From a checkpoint of a small model that predicts concentration at each pixel.
Model: 48-pixel images, arch unet.
Training: soap at rate 0.0025, 3600 steps.
Data: 95000 training examples, 2.4 epochs.
Rows from block 6, named by matrix and row number. Rows with one number belong to one channel. Each number is 500 + 50 x the weight over its row's rms, rounded and kept within 0 to 999. All counts start at 0. Numbers have three digits each. After the name is the row's rms in percent of the matrix's.
# convs0: first 3x3 conv (model.mid.0.convs.0.weight, 192x192x3x3, standardized in use), inputs 99-109, a 3x3 kernel for each
# convs1: second 3x3 conv (model.mid.0.convs.1.weight, 192x192x3x3, standardized in use, transposed), outputs 99-109, a 3x3 kernel for each
convs0.27 103:494508562409406563490489557580432574487583580557467501490512620534467552496486515439478526395572496517438482487500502475429525506470513477497611505515561519483530520495525451591542476482536475473575477543565462487517408461439477432513476459510434467501522425541464526540511475521495527502487469467
convs0.28 115:527467397519540516451567534470517512533454517587516531491487437536473495429529607360472483441470535540579500472500445461509457479501527523461445571491526513540549418541562417426531584640507546463467510472508599526578481480412462505474393552485530420431500501487462525564463554526424467487490622461
convs0.29 110:534455512515516591409477482429598414514526507457407556590484554448512549464499504499415508476512484440530442542459461460472627515455539500438495427554513424444511476573525469521547502450512557505504482551567420549552541448507483523581524465515537442509494524647453433556562535553487514477488446546
convs0.30 093:489560449504411471554581431660460443513457487543456408514496513498435428613415518543521535581588524536581621500536448531448565600557536493490496458436449525572470588442490553550439579552414475510416542385437577492408426528408507414455522563481495443511425477479513533437557473526568434512452521497
convs0.31 103:453444519541537440532503507539452462595566537465561466500491509449514458546506581482450495512482515500567437444484518498514481473453601545488478448524525551522505612442470603509495516484389579474518562521468496472581476463473515493453531435568518504510531481487504456512516415477468555507523485412
convs0.32 100:490519525517564459569544420518526483453550553427472523481585559518489466447537464466465458548526558423491440378535468454543486547461409404540497453539455561488460535516423562547653445525466490496560504567521577485464459544518494561509538568487454548503444620472522444439480487495546467603407576475
convs0.33 093:526476518477533495437611490437468487528443503496433463533428514463455598491541523492596528522479546468485524516491457454520555502621520551484480503482581489516523560499497467397493529418500479445530506489589470560503565564498464513545508554570497470483458517577489555532523541527570489477476407449
convs0.34 101:546501482548456486500533568483526489512552521545535477558499441562421481532455472553476468500458428455539447530391401549549516470478485548445486470478467579508525501544504554510553571629432599394534533454427559481552566513396464458459482510513522479469546426515515482515516505526563534536525562465
convs0.35 082:530519477524404470485454502457695558443553515552474573489505500473522462471525478462511480546477504446463517563428467521460420525422421519469517550478443527485436494668543479527513501514493538526427476508442459504471539421504530530466470504418532458502536568470443473466541542519490495482552505545
convs0.36 096:509495543495473539533520489490513525525502552615374466472465528544505464534575513529537548540497502458515563546469538571373438601544498518470485512456451578514494477478492521536575501430479534435475556471467644440440549491552629430426545628462492436518489472508540504520474488449509572589473540520
convs0.37 098:462435483457429521543506501573515430500531507532404611466478466502469636555592496486487503529508446553533562504517470461510490591530527517448477483498497596576442498516458467539579570464616446491494462458577489557431452438458513493514589548485493441497470534534537579445563512390460437543453496530
convs0.38 113:580448420515463494542531555393617508442504524570505437550444461564504493501549566424468431501448442525545527512484449483540417498603512619516476511476495539585569376513471488472457524401533526521525481535537533474520519456461514430481511512508524535446525480466499559536475483479481456419464398464
convs0.39 093:491495442446436432492471529445433451512546570553522602490544459441488422541491507533557466555541548486548456546498504448516418491457450501445338440504460483517521523485473599564580498500524454521472388504431484578478506541450430466433431548439470488511416474401504510465460477454585500494535576518
convs0.40 096:524507487500432428513429583487423472416517480503485435526547503469427426449449514459510490478523472557541501577525539552462484494483566526536454449447476510388538460480509472581473487444454514475473436489494517436495562470596527455448565486612524550564502518472519452553402489505512588469549424466
convs0.41 098:468493499454423452435498578510565396437528539402426478464502534554514520516542573490512539480497530500520479453499573464459422485509563532462528538508428451487491463562400472524562470443395471536539570495454449405589496485534513453545507539565489492538492480484519500581439563433418475484495524409
convs0.42 100:443521558443482447503433425531462483569555466484584545457522538468553437482485430545506537534529500441519541410505505496640500526384410446513443485542434517509558579539466599472532533556494475528467442483431455514490479541466432507483518422542437476532455487508519390498540517375564504493524507479
convs0.43 113:513497489429479442481474560483451452454594562439518535558519548440499400480491562523477455513463504499401447482493544433503456465481525512476495494483426437503546408479437422585607533472550502548486444443474424479588538480507465499519458503524517474524414418500432531553442539481459571580501474467
convs0.44 098:518483494590429538480459484527471501493509559495483445506431477460525566514491507515551538537557479510478484489521486575532502482490451488427585542469491441498432531474512499510419445477416530509504493401560469476495477567515542480573523450483474548537502482499447412479538513511474500446505416412
convs0.45 093:491497485547406540460508440544388525456584533621559508572459469515522540464531468567506556457524500530508485479449496537436509512412420492499436495485523528517458587471498497653591583498496515443528527470506535560398454461512459420535414528469468466486505436529459485478520558464431595571616578408
convs0.46 094:510513485480540428524558507501513516528547485530558566480418563489528494507492523461464431480521379524470500484433517469547457591507453426498525487560466505525530456507519565448412489562509531498535511553504541487482547516475456564532605508436503448459485577451604519549455529424577405451541522510
convs0.47 094:506415514499478534524513518519565489518459466455419527481485472466497565483440463484533572607514431416437493467424552477386518496505474454502493382502454525492457418543405520525419450501488521497476453455580534484432500411537525478594449469555426467545444483532541551522528605439520440405513531535
convs0.48 096:487478549431457540504524518459516457463572459565563529448515603469458487464559554421497546460520662479509594472447575456505560464454530425461464514472485591594469439556516523450531553531578424494472429434501503513451460477545460494542477506541497459490489388495528538490445499415528489493463447589
convs0.49 088:474388477449559506612436456417532565564465605433480520488424461508605524467436509426535477443451507451504472422432445488539538563478443481481511444522462563467462399509528523467563351475459506435577488620521587439479454441488482600531603509467485426544456602542587512453427525536496461629433512464
convs0.50 091:429530456474446462566494447496428520581544522427472411508473513464501499537481505519628570503561553565581541505531500516401524428453460537563501453537344587527516541497516606603500592533477467509482442507407568424438484523485459363467514488508466517480485430456513434491569462545538493488460519494
convs0.51 090:526405483558493486520551478485521543500534621551523464507409491506482516531458431504520449505571455573537590515455487506506443523498502504454513550539484488541422493562535429533575593583489478471551557501504513489478503382374462497456522474411501417425524531499510500386480555503473505552495496525
convs0.52 095:535554528470538446610489481455470467545521491543457450500485445436534487525472501472537478562434507502554482463603401457494471528532445452478456518482518542480448431419477559460533542453468476573500473488415564400464477579512530540425568554513576593527491555484578485414429442509685420572439529497
convs0.53 112:502562548401448476488489575459564471554579511471531446507532515440490484502436541511497496539514445413480525508531549417439512496507555557563507445499509475469601412544493583562517428454460500571560473470482463496529483541518468487486548419583506562540463434513520485606471534467554558467461552459
convs0.54 094:470476605503512458567569568417427497587473555522502481443549411496484456576456484561568443678441565531537533547467520407572418574491525484543449490563504498567500517526466548419448459532521454496492506449442554425462557456586411564538513491504486512564410529482521475548579474517587541566523578513
convs0.55 105:478547514467543505423623498508524430503520447346531447438522426510537507456542462479535547526590435494494496432453566479557523554513472503502501425491461476572533522545410517535587447466468462466532482475510481554420469503488465498521541538611467523553484502605530552520462534443546457535415458567
convs0.56 110:585476561468524603421488473568559498446443461496475419583453560480599572382549462485538495546427533459464456548444578424547561476516509562440495422565568405479449528516491413463472473492472545388532445577562405497433617510551564467553435505489579477568531476639442497467540517499535419453469505470
convs0.57 095:424454504474471484536434500575432446523505600443631560480494528495507482496514489565505408527478532487537498490454486458481500481474464461416479452481441611485460478470436506621553500534573492489485541509461576432434474456539482522379477559412504417542493498431507523498473606422552560443449540456
convs0.58 089:422438508481405527473456543530534505495544576527566548413457451495418566578505557494476476469546468475467464535449563473466526463538471497473475496412538477519554558498505453634507512544516423465513476420598466513495510468459500542517460442510441438483465487570407454537564477439437508602492465482
convs0.59 101:479480487486473509482438448496472455464518530515552649454416524471527484546479462501556484465474459456493491527454481513513459443422473472446491437466514512431553506499438475493499485631542515455515454413612480478605479479488537456445484373478497473509459481542544372458510579470453508469516616526
convs0.60 098:553453483530442484510527457639511506496530532577453466575466520542455471476555466570549525461544634565484418538453584498473560490526618594462549548471465496496512503619527479538608601583421495432452518516472402498508475412498470425416444563473536457482452499477458513426541427551467474558529524580
convs0.61 095:489468454544449461456466502495525517550484445529634379493525415470441457476504454447551559590615524606576555509494474513558559552492449451467529449420509479467444565513490543560484554616423524496435414460495484432488493504469457490483459527438480495470447481451524480484527552494528551453570487430
convs0.62 099:497529505432631474613481454378575557511574465469480467459549458485565474512537513450357502539490495505466394455549485427479505521510519487549444439613503508532484498537537471498429440520482455515484460623478531469579452483474500505526527513462464546472448587487580533520464504558495444464446550416
convs0.63 098:517440534386417495545467483454407594456611442475643472505425564536461536467473521449482522550485519514579474481507405492500579499415499508505577502408565535445545473446569542577490455614418472462561504496527506423526510473483435479604519500508468465545482396526474431515461435593531547571416550412
convs0.64 095:456561461452482464486483450560488435514440539445535500576463486481590495593465453568575440602572447514480547504493533431454452546555482536504465459512449615440409532504481533610469535535474542447456530391502540515514474468480446575437550516466455475515491452472505466464680442485578491481412527485
convs0.65 097:526503451446528443548534503481589529537489547496431528563492499503476432515462500526557538504507508575486511527456476460526400548596496492492448527528542502547510484625583531465602545453462497477397470630443532519530565525445536477377469527467601454465439510394479540431516565558613415578552469483
convs0.66 097:518527495450563471480552555500471446535544501611473481530550472473563521531554417535559517522412504558465422416554506479452518491468488485475505452563483593529490466464501569485419517482489453513493524543491568497468416499483402478449521551486501490556488502416465539525552567451594536441601460484
convs0.67 112:451485488489540424480498501564540503474397512547467582439454552471547440398499461526609520523559617592558543481481500467600473410567551465492460507496432478521493664590559602483581623450580439505446435465473490478422507436458428550464422572421463457515448527434466486523562552479498420527496418557
convs0.68 091:491543500489502459533499493510484494537486474441604456582454533487526490488571505554466470512441516517511495547513494495501370547503529540463454473434443513584554505471480553511571473557512544535469454469419506597523526478452477593368523488586485484439509535483492495575490519463515460603550537455
convs0.69 111:476484519491442511512515466474497439464503465606437467477546512436478527559546497502433493498471520534447568416518558437471609607526443459515541481503466553541410490439503455526409534501523409580485495442569522492484445469515473535565590511470464518519484434558562521469550486461422481503557594542
convs0.70 093:469393525537435596545525534486479394516581588406517629525479510473385620478581506466529507469528466448478488475493511485454506515547486480430452542464539499486490512434438399521503473522577466451536483479583475499504526456525481537464509537557528484506443508562551529478599448480433538512461500557
convs0.71 100:488597448490558421496438504374546643470454550470430490522555514437488462557432478581505547583512546467563499480530379519504456511449496446599629456589556508437496476492617488496460437572488486499530439569560498425566491537479542540483465444509470562418496517404539397511459509503561484496453409466
convs0.72 095:589377474499451555534519399452544523586459506387466524582418512433472603507484469446485457479460457518439447586431410478483567512600467520455483427512594517555437495492582452452435413458468513395514457554571423571445604471537479502567541619491522465537457469576522524434519484579513466454440456590
convs0.73 094:530487535443464433426491565434474478495505502463472559490431425443472504441445558493529601558487619533479571492480516562462629581450536494516535420478542486513559500567511527541513482537551470459454407507476478549564455515523512431543420426567518516466428415492552479515500467411541492483399542457
convs0.74 106:492469594506426494498507456479439566527378502433490535506545530518554544595481474554530488465478556533529554525459559403444412491509535491583468533463528620496456478479503544403461484465480502503565426534520534500408534479537487531507573498539524474601485455493502455476529446553482435496537452508
convs0.75 093:524544487513467636523436523454540382487505470577565532473471597516488449548447553509518448467503528477465514537531558468461580540500530408543417482456476415425537582478466469531441441622541473462480517433551491509531524536437517515613514410588504470500428422549462423559536424488528542423448531472
convs0.76 094:475473505579529474551505450460529515493606503492566545473495489543543468497492564482448519444419460483548476429464490507486487546515450467491509546515459496465464460543446562542482478501567438555421604535464479483478421546524455440562483473447483496429477510535530513426483488480451440461525506519
convs0.77 105:512538539500464445495590586497518487471575492468478564540538487491435512483585569570503516492445505452491572521489454422435574411625534541471468511462466473620555522559477473568454485502522479565441449473488463557479514421468525451538501583530490535471467437501465634506487593407508545447466440552
convs0.78 095:567538522454530451447510554529534476571444570508612509514631477483505497481591561423433512533464553470488509514549517441498452483493603547476546479548509487594621449442476595454527422516431611537457454525473459567520449549602444578391414442581489615495416569438415537596485468557518472517449500467
convs0.79 110:461454515479464510433522488457486485470500558462529558505510526515508394548527462469490466422438564455400549447447507507532508480514513458538539468487524372581466475433471426549565423418523495504574536514526410647526475567510512580484547471538454542550486459507472563463531408458460549565482425473
convs0.80 087:484473470542535472476434494503542443506425498468606361498481466577425499486498486503476529456545487486495484500504530514609523441555480511472496531497407452453583488526549485454526555590450512487514452440499489541468536453474475559451473465609491446446478531465427463581500475453514531536579526499
convs0.81 105:586525473485535488482465546518542474476509526627564571454620463557513506474473431482530433540435575547529514530501536508607511431501503562604450495505442517464475508454433471437578610480492529595497506554443472502481565521481515502421458549482537542492475570424480550513505446513484451615526449482
convs0.82 102:497450519576590586587526451516518423471342405453491519507530435571474575546517509539528497517466357449439443487592591551505539473521444519504469486530629576493425587487488496441456473503450501521529578517483537483444492530589523505545544524525456495537504531533559491484488516584519474472482545494
convs0.83 113:587437552478417497515598442472499449386548454512499489488473494476425447520433439421425509506579518544550481563410564470486542492515376525395469442471387450484518459525404442557509478519557542470533537446535484549553570456526531498490562485456593395576483453520504486445459502472501530438512450539
convs0.84 106:435485444577496646519572511522451479482505522476482453470496527442452457530563495508542514586562504533500467419424525505478562549585475478459519460498546487511459557494479563493498495448500448443462486548504503532446485514518533432572543554490455565548403510555539636468527543439508424460557443512
convs0.85 099:544504474498464423630447520417436561520463483429534430484521483479494463479472501529580545589486440530555517593501554488484474592456417553453464493506484503474521453470517526511529496442426521513436424491470503488496591519455471465486597475504582515464481466432643426460521518492555465491487482562
convs0.86 091:542499423494533515514490492432538540588583520655441513542492471457493466455521480465525523463445508455477415505457423499478494501406524499542464526563523521505472462515581454483477474399437539477497553651491593443501513499421482515511482526455507502493510524501490489487443567549506459486491440470
convs0.87 101:488441430447517465616476494494523467570567587485597378459513471513516505508464402511504556560499541498570531563477560417483522589452474522510530508473530598517482501555486547636522498604489511486447436478536539480445527433516419458441562453488532448462531475438561484468555553428504606484480570517
convs0.88 097:517465411533505624434508488512523535426532622433457507490471457480502521466535423499521496447472444453445501520441488513464505446551501523503476435525547444542460514522516469474508495451510488513509536463557463474479578456440463582505431508445510410461527537517454496465534593606480605511483558535
convs0.89 104:551468572511555589534435507503594497442536473466494451509516645541587534526449471483519586501543403452463518571457552493496563526459489506525509530542518536445478511593542469494460419471459556518496457502525523508523590449546498557567499465518572456535435530527494502499515579517531453470437482424
convs0.90 096:470495430481584498613430511534491566599399479503563536412489507486465588445487488511525463527424519499549443483483519491527510531460494504460500526580552496484519502512517622459465484559485504530507556541526474518461470506458553489465539442457496473443529570441550384421553550491591409476508654481
convs0.91 100:515433416489485448581546499556588513493505535553592573542423424469518456540554487430481483537499564551506577476488428523444454580486514475480473513552500492497496541515518509547549517536558497489457500506455486625453451480419517459395569483562492373437474449424513548473460507569446534439573456486
convs0.92 094:498464497532555489524479546464439487428461510486610503483488508551543546537571471457450466473408365432447493507426506599516537586521457485422472553530444473535495391493510440473458511569434497413533531544504540551449480473536516512528561526602494380515582542519558522463430463517442516435509557501
convs1.27 098:434504470505523516474390428568434454600483487522513530428501522460521549504417383563487474579431463483466561438445431528518486433528561496483500505492559500491531503457520488418511473589440445600522478530542552529449496544457472447504479532549547525409451541457443497480543472509466465566531533534
convs1.28 103:461574386449461430540467559470486514472506488515512486532415575548599533568318574506546473545470512476537498516477519491488549556444594545493553443467482504489526438510506476469480489452484434542538514518539503460493524542493409497542445592493451446536495469482493482503481454484502478499518525548
convs1.29 102:610429556500515538502435454584441487469523335525603558415471482569461477434466424453478438446468524560496527530473485485442479516523533530539517441476493464530484449510461515585416498480532498503537506372490522491491561485513482536494495558480480520418542507520513504560461524485555556491465457425
convs1.30 097:428508512481543413501453499442555494504441613487457464395430615434474381441565457554483491543537465497477503459575525523420556471528527576505466518455496510500481531509560529556548516452589505577457464509523443495511492381496528518524432536446536580467419545406489492447465441471483540516492498489
convs1.31 105:455474578548530573482584431460449546447605462495463533599515536566513480451503384550517406507554398514469509512493469531544441457455503557481571472553557454514491482510512413578452490510443528488581552540559480465450468540525510475543576480534508519557477450476494373473498503458512533475524513530
convs1.32 098:430538359462541401483460541523550419501510447514510551498495518582572495597485459484503466529471468501445494512498432501573505419431514489508474525483459525472548558460599523562578490566565410547460521453470421422565483491476511509466515490501506487434539510558488522462503511493509485477537571538
convs1.33 103:536526394532518524483555513483446497493441472627534492472554571615455498550420570536488509402485472458484569447468494457409544516570471546482489487499497466577479506473544535486489458575511500486561462465482452538464478563379494486595499571471474518485503571489509526561496501508526535525480453508
convs1.34 101:532440609523447539493488537451486532512499484515445505458612464529524495448498433542520492474476453541499560546494533442448571479555399544532536525481521497530509457504485448552503487466538505544534530468452510583498510477516527575501450496533567521510549502568463499581516487490535590510423452403
convs1.35 093:492550515556494497519409449502500505494552504406470514447526519502536468511419531485575435501521449531577519449399541507450548488576440494512546494500486520511494460517435505581470540438565532454460555556493486566537463459532519643499497560443496557486552513505502568507474488469505507447503523432
convs1.36 102:475497517484564469511599544485415520520550569477571490480545526521465529508563468459492559521617501498489475505555531572490513463481603552537532555475467513486502509537531508561481528484514565567492464473492418544447503462431589436520448596473519550588507483517484503496492457449473467517482483482
convs1.37 097:473599414530487490558488510572458505475509503468506454500456486521437383366413458520401476555505561505496538461428496499551592506473455546492474437497486492508523548498507493411524454483426569635425500459497469511494612510494518452493518420510548504481420523486460533522426457527490487504486517513
convs1.38 099:504590565534547532474480524532486361567507558519504512490526438647484551554479472517457540484519483460500519467572533526543496391540481533516505501503487544522524468443490482635490574389433533511555464470463581517518544479513477571510461515458547498466514537512513544519522516458519560534533439471
convs1.39 096:424513498514488452506483513473479574447600444495532476483487569503400409560456395557532482563538578494532459547493441428547446501574491528487536487494522539460526535534482417617521447524539545511557544523464466518549570473533506605571534458546519540450475485490495567475482468499508549487414434521
convs1.40 096:542527524522503441562538531437487426505539586565470486541530472513539504467552569524504474518491496520499523492443565475471464432545438519521530540498494528518513440506522474518374588453430588502523489378490495448608502525438540546480483522530523487546535454542506437564513445388525538425484513482
convs1.41 100:511411578502547522560458494537489431552527489519526452615414420455547497407465433490481442469573486470497498432404480472459463526430406501456509510531464490485509433529449499481457579489453543607453562490581507469669457429506490491380488507452506475441541426546540515535535545511471527501540481485
convs1.42 101:479554495470475488502557428481544593461464435469450516588479490591512481535448461511457456521554531473486496517535435439486543506450562540511513472486490536465548505615474531526480494591530449568520575496545501425505531467503545441446527503478563479457415532447532483561488490513503544519493527520
convs1.43 102:391499521509566519495520476564406594504523479455499527481596399512427474424503501472446456489499497567538458422505540530446544409522483487511473476519497459479491542618441461512469510530439409551539588493521413470533632384490474565521590493498586514459499494464441472456468588519364470513556532485
convs1.44 102:504533462502467495489592480469476503472402483466553567398686472589478491492506528439538508503444533536548419464444544485503504523543506517498499447471489547498466427511581501498402469537472415474485478430451490595489546431388492503501499396537533497492508553494534534446477555490508502549535480478
convs1.45 102:490597528502491529558466423474474591456528514496520494414441529400389465396508335498571534513547546477409510487496504430571517476511505514525522468485491518499508470589478488436479495478477491483454506454525448442478513469511472380506584483523528527502554524428529502523457500420475436530467492500
convs1.46 096:355655517508397478476439556492484560483488514510466456444566509490507492461498404490485469516490553589528508464463518446449445486485568513541482509467498498487527497557513472485390484524465465503431560523417458477504391502537502426477492481435480451460480500424539541560492540515486517460487491515
convs1.47 098:509488580590557564415498546571485462527518486513534491481505517484524411407503634582527520522498463537476500515587525435434566467529547531536496461462497480551488581530479524547482462477465453488441433480521590532500479539443514502519480447445536472436522531468479506547507535501557542475456516510
convs1.48 097:528505567531478551508449516460539454544495449477508427450565553493519577529468489514570468558568400470514466510592609554553454456529535486526502462470482474494510496531582483542423515508418509441514448453526509371523562478502527576502467485399451485496440427531496423541467483520475488545434497477
convs1.49 098:518487488517535446537451514586505391567546591535406546471466576423627460491515485439513470612483546539505548529420523555558487510528586452516484538468453489475534448515498577446525519518534510506597561508516430434502508460476529442519457606379555534457548502509433482567497474482399485479496476567
convs1.50 101:528427531483559558471471467441481482460550556484463504500448554391441469450427548509484572489551500452548514422511461479591534524524372541497542549497489503487487582573433514509549508521477531492578457496476465505453451514418506495534551472427495546518504441477492483524497471425519492531508485525
convs1.51 099:456566402461522473579498451607462407527488631515438463392577532516580467521428444524426461518486545532499543468493495510480524418387497475497498468488496496472480524516567475557531513459508531509505407501463517503474595421496500509562475550555504494476493517499463496448511505491445484522491461459
convs1.52 102:492502530581504497523522513441463534513589570446473532473446532487570524533494535400588505541507477493504482492605561503478450424522463524473502495485433532462495519562488549508492506500591506602435512470555499449547497549416507507615490467499450529501546431525468471515484492519505557478510549554
convs1.53 107:494545549516578567514357542495578385545579553465503408544514479348558490578503519552463467562544447480492449486565486495528532483415465513497507454539541505485483473508529546497525519401431479561529476556530528429520486544519494607551496555499577559467417495518489458473498527563473488461529490459
convs1.54 092:558523436509524539582446502481426518467538465451498489561512550607556453464515536469534465488494446504557428496459509466522562504502407514488521510561481547504505479501521531430490502594498420485436537441467583479468500561541484527596474382431493435515518557451538538503482534506547507450459494436
convs1.55 100:592563379558517554497451560464568518504481587514536575520466462589551541422479452472543537585458519429501427530538423516580566474495586545483451468472512479473473511544464471553493531539480574455555509459519487506471530527408572574576509574446542490525505460570521507539536532476418491529539567476
convs1.56 105:584466505632466538443494572497467458489497403622543662484573535513537496596589396495518440487477471521573555450434534592446475439510518523497492475453543509531546509461478441574469539421505539518511536488557481498511555473507470502519578485582480483492581494482446505574511483507554567501447479462
convs1.57 106:454564515569414499507507517475476495542503543496507525585519534392536430555435479517374561562482486458506555457509527498528412517421529539517509474495435521456525446498493440471532497405485465545500514554471554512507529532417547514499538515479502564482474512503460540546515430524543530467460421485
convs1.58 098:520534502542415449512521522527551458553465512495530481503558440653506486316518559581491419504526570621473549446582554608566423445542396517543457495515448490510484535510486550466422482507495487495535476453493501557472520513477481614451505518421549525461540470560485479520515494509513427546536536520
convs1.59 100:449487528546447586519410534623506564501462440524529495568592538623514510466503388615516500541526590494497523541449523499542415478470605546496504423463486485552498539529516477536441478461450504585478556417585562550448560520405456616540515517484518458511442484466519475504457468505494543482495529503
convs1.60 097:479599512572506411512409634466504550433595496482453518531421446490475549553502473503423475540587481419560528465471430507420491502479496505560547526499534539506456514480501518526465507493413498473410510461555447536557524473529549508471505525532528547515509514505482481480498488495485484447508472521
convs1.61 097:494533481454522448555574485486503611513454518485492498450477552582549447526414521496556502484515498463492573532520494479463461425573561537524512513457506541472507580614527559475549572529537489540502522439466485444548605543593642515589521407524485531532547465565479542490535442428499555439465508516
convs1.62 102:426444599430480512480501465585470489444580484497498477553556432521515446415488408419510483558561581520458532494470471527538443461501542473480487505478451456455559573498478486533540523416523454518500561456547484475578499455523509519445512462527497447479502487526445518585494548504502496489537505508
convs1.63 098:512441602519537530532477559579484512442501498485462500482513472321553454448512489496451461519446515568520475422517513568448567511620481496517512488475506516472474546520404467495520562573451429442558499433607465430531430540424502490339598512494503483478503488489541506516523528486484471481520555435
convs1.64 099:517532603432552418490488448492565541496433599535505491513424538496482575475443357532549504518494545529465442493410507501498541551433467550460514545543500539487499529516536588551479510611623537510443546559434473494474557523421536510490523582476487573462523481446474475493481516524471502466493572512
convs1.65 098:538486481510591458467421463470497458491541638515490550478442538407533535384468509463498454520505507549522473485456559562482450403570519472514502508485500564525529508554530533507434451515579505474518482458498458477494477533476454473491484591436463542485496543524470393516457506513514578515509529467
convs1.66 100:467467452434487473480452460453467506486493529512492533538500478526483513522488483503508563510587503437486501572442547488595525370532453528534514522469522533525521480524467538535662438441465478486460441384509456533479490547566517453391483537587556465608480467552444500407449511472482557509530540514
convs1.67 106:472571471491575431557521493492528502458478483488459431552482602555487540455505407501572405543418439452532500498530492531594423459552593500537522479502512487501541501559540506517436490471506609500498458521458484501437533584530563431492441594468495530437389522554408501436424412467515521451501440499
convs1.68 100:557444515483551482594494455366538476477504486485489504586602452357543527580551434534532450475495492559494545478505497376566575416514458536513541483491482492522543455458549604441405493519534505448514487516460468458513538468513562529433482463517518511517560442526473506528453473564449578486506504484
convs1.69 102:469523478522467603563542464481461522478504556453576482353572551650484432559485518578476457503494518477489549448534520503499526480560418527530488511417452482505486528528514541544493515440485532486564494468526523484472535490520547555509451516496522476516502475560496459534429479449514504490485552484
convs1.70 098:529580413491574470429435472545510615495442518531517518426538344525441567469453409483472470478592459419531494514424437469511497510411489520511479451488488496490533476485516483463458482496553462527468598444399402586459561490503554402551518557432532522445435492485514507514450522521469474498463490520
convs1.71 097:500525503584528399492400553504478465586436403491508600436420565437549568560500465426467488485487505534459538586510433483557435458498559496494490483470494528481507496468477582515498418487512501549519467516548515519581529542475519405536612458513502545489482475488488536520509544477482557529503487489
convs1.72 098:600502484537491525497475543574431327571548545540568512512454521404552531674402484519481433444515444544531488487564483514521432480520495527495497460447481493536550509459457468532496540477525501501549515499546501526560409469464533451493528524480461576505538538433531527576496514490513554518443442469
convs1.73 101:474424533510488455399490577482512437522474446467514568565523530525490548553528499527482486470464519526459496443509477557398546476534548518552496482487502467523509482640419570461501557563446497542487472570543545485511494417411521395474540567523522472440541486484566457532520502484442498495482494531
convs1.74 102:506401496538538542526476523486482450442493411497528553571424577461458572509516393506443465445470513592465446492385480564477531513584491507524534521497484530504559470551416498514446495532577506406515493570569545547521519536371453553453481438425501527529496552499467503523464550494501514501529517463
convs1.75 099:518451465523417524412459438519445528485433420511492474523592563556626416322501464505444468451522502524450500485522512529444552478563479505500532456491515532493497481489503533485442537519463412494546465478501476481563479449448452474476528547484509520488503482489456530551488555490489561492503511489
convs1.76 103:360393515550570522488533413555479431498571549488512485501442527584444461447359438454484425585555552484554478548499484484511404492527551539557512492500526481516519584480485497510452505409467464579515509592476466539502496486456471472504525564477517503574466516498487491534473506450444451507559504484
convs1.77 101:407535497528478551488514510519477481537501564543508505494662390489472503411409481576362482539536515534434453558615475537463514488495466498499483495474496479495506479576461519514465605543528512508504488552489443467581500384544515528437471492529510556514450494560451533557479581485500494465454553464
convs1.78 100:465572522454431504518450443485551404488496548519511534521503500456399418435585514486537471516512546477437497536599502472427558464511548540453508451505495527524477446470618610559405442541439479544579548426556414453561587479548557511495447558462527537492416476506488475517420489508474499462457538524
convs1.79 098:519509492472558494515454514524462484543520441507572470534580531603488527532511511469470439519468466478540504456541352518570518408461497481475500439482466451491486416474481500504446474520427571488542512491445476567571534501477546368466487604542510509458521547480451474473560609471485452485498484475
convs1.80 095:529465444496521422435537482417547460499466511538484495560434421538456467570415522516514461453446490450503531482468567474472463493475491556506492462501492515502508455502472454523470490509489484497495464456508513461514451517429481533402469480458545504504534532441499541473463455521471501517484489465
convs1.81 099:511538475524496465473566477429431483531522458470438513540396626455563506566479461463472525492550465486564510506458461540586582418508552527524512521468486503520496442439359545597594484512463441456556461412495503499528436566473471466502575551496461516512533481497521498489530505456549540530500486525
convs1.82 099:553540431611504524380485493517511467482439447496599534530500459426552563584417468508462547502493469535529531543521492573527428400555503496462490506500523556481489478516508466471424500610429524440457486467576520468541476459495495502538563499552576545448507516487579509558514549524513542468451561500
convs1.83 105:447505442463496494539480510519565455511455499498482554496506497484549461571445513599490498493492551519425475492396519484543569547490447504516496537480555501483496518541529520530493565506497521516560588464502453499546551459394512525516417541418577514517510535534509569518487564467496486490483629527
convs1.84 096:501509503587588470446514547506520414478515525550513559437538465592514540449446442522414526500489499497504532473534463593477548388443393504542463491453495482519515488480448457514444500418451485447569534555521522530411551486492436380406537530522474469449509482456433523582475514482490536596490551423
convs1.85 102:482465531507640521548442498512493397500537504521504526489477554370540603504573599429579503577478491488517449456437566543514488520398457539554520460521475548528514550585499472441504571524452521570490525460482459522567474504541511451489472454453523501498510461517490476471507487403489546467536512464
convs1.86 100:471622465491456425559397524509534463447541467496509513432472513481505481410562500543560466493499465557519514493578551612522460541464515482558482562475430526472546527449515523542517506475544496495558560400570492434546462536409582465514409494488493516480504530476489430456493495478507513499486544548
convs1.87 105:573432417508393622591489516528593470536491512528516524483546529379401468627579493543525460481528510494562521471518484554477456506486485543521482493481484523461539479555511514528435532508542513568544502439524465477528473574459516510559438473515482523510537442564487457609530435442445508491488549466
convs1.88 099:520460502448538554522467417593414407524527501574519469434528514476382450578486449491437451556539533531479486414409539540568419413533417511533534512456505455538490517545429453516407554389552507429466480510515433458444585415480493546507547502509531551514534476539476494485473416458529455490515487507
convs1.89 098:527523589591575495512458534483492519492533454526530496427535481526496476500512668565506525446490544512555510414419467513455473447536495534531526477500479521503509537476456428480485562498420489450493541496554458534472519411515396479574502549370478524514537576506516413539491482524577585506482442480
convs1.90 098:578479430450514554512484469501583520450457504540504545470390521463592453443455492444465549478494514469493502468510446497536452502426534530502523523485493538496535519521524502412519488533512504424436521486471483449477469465551611424434477464532573439486512499466506523436496451484488523470505514518
convs1.91 098:600553494614496496536458558524531375501508610513445471386603443533542476520532452469457403500468433588566485575524504449451543445501495507502496513502518501527533539501564607371493406417533518435556514460503498513420516345442496412593548517578447521481481528485468467487508534532519538554481482518
convs1.92 096:553523515475481473541538522368524447537486528526508533597566419333638441550459471477508497547516532487498518473594528396453463476516414541552467494475482494481527434477534572594436476481463520520527475501503541472429493485483464542436518492505564455488495495473504479574486453546496440474463564469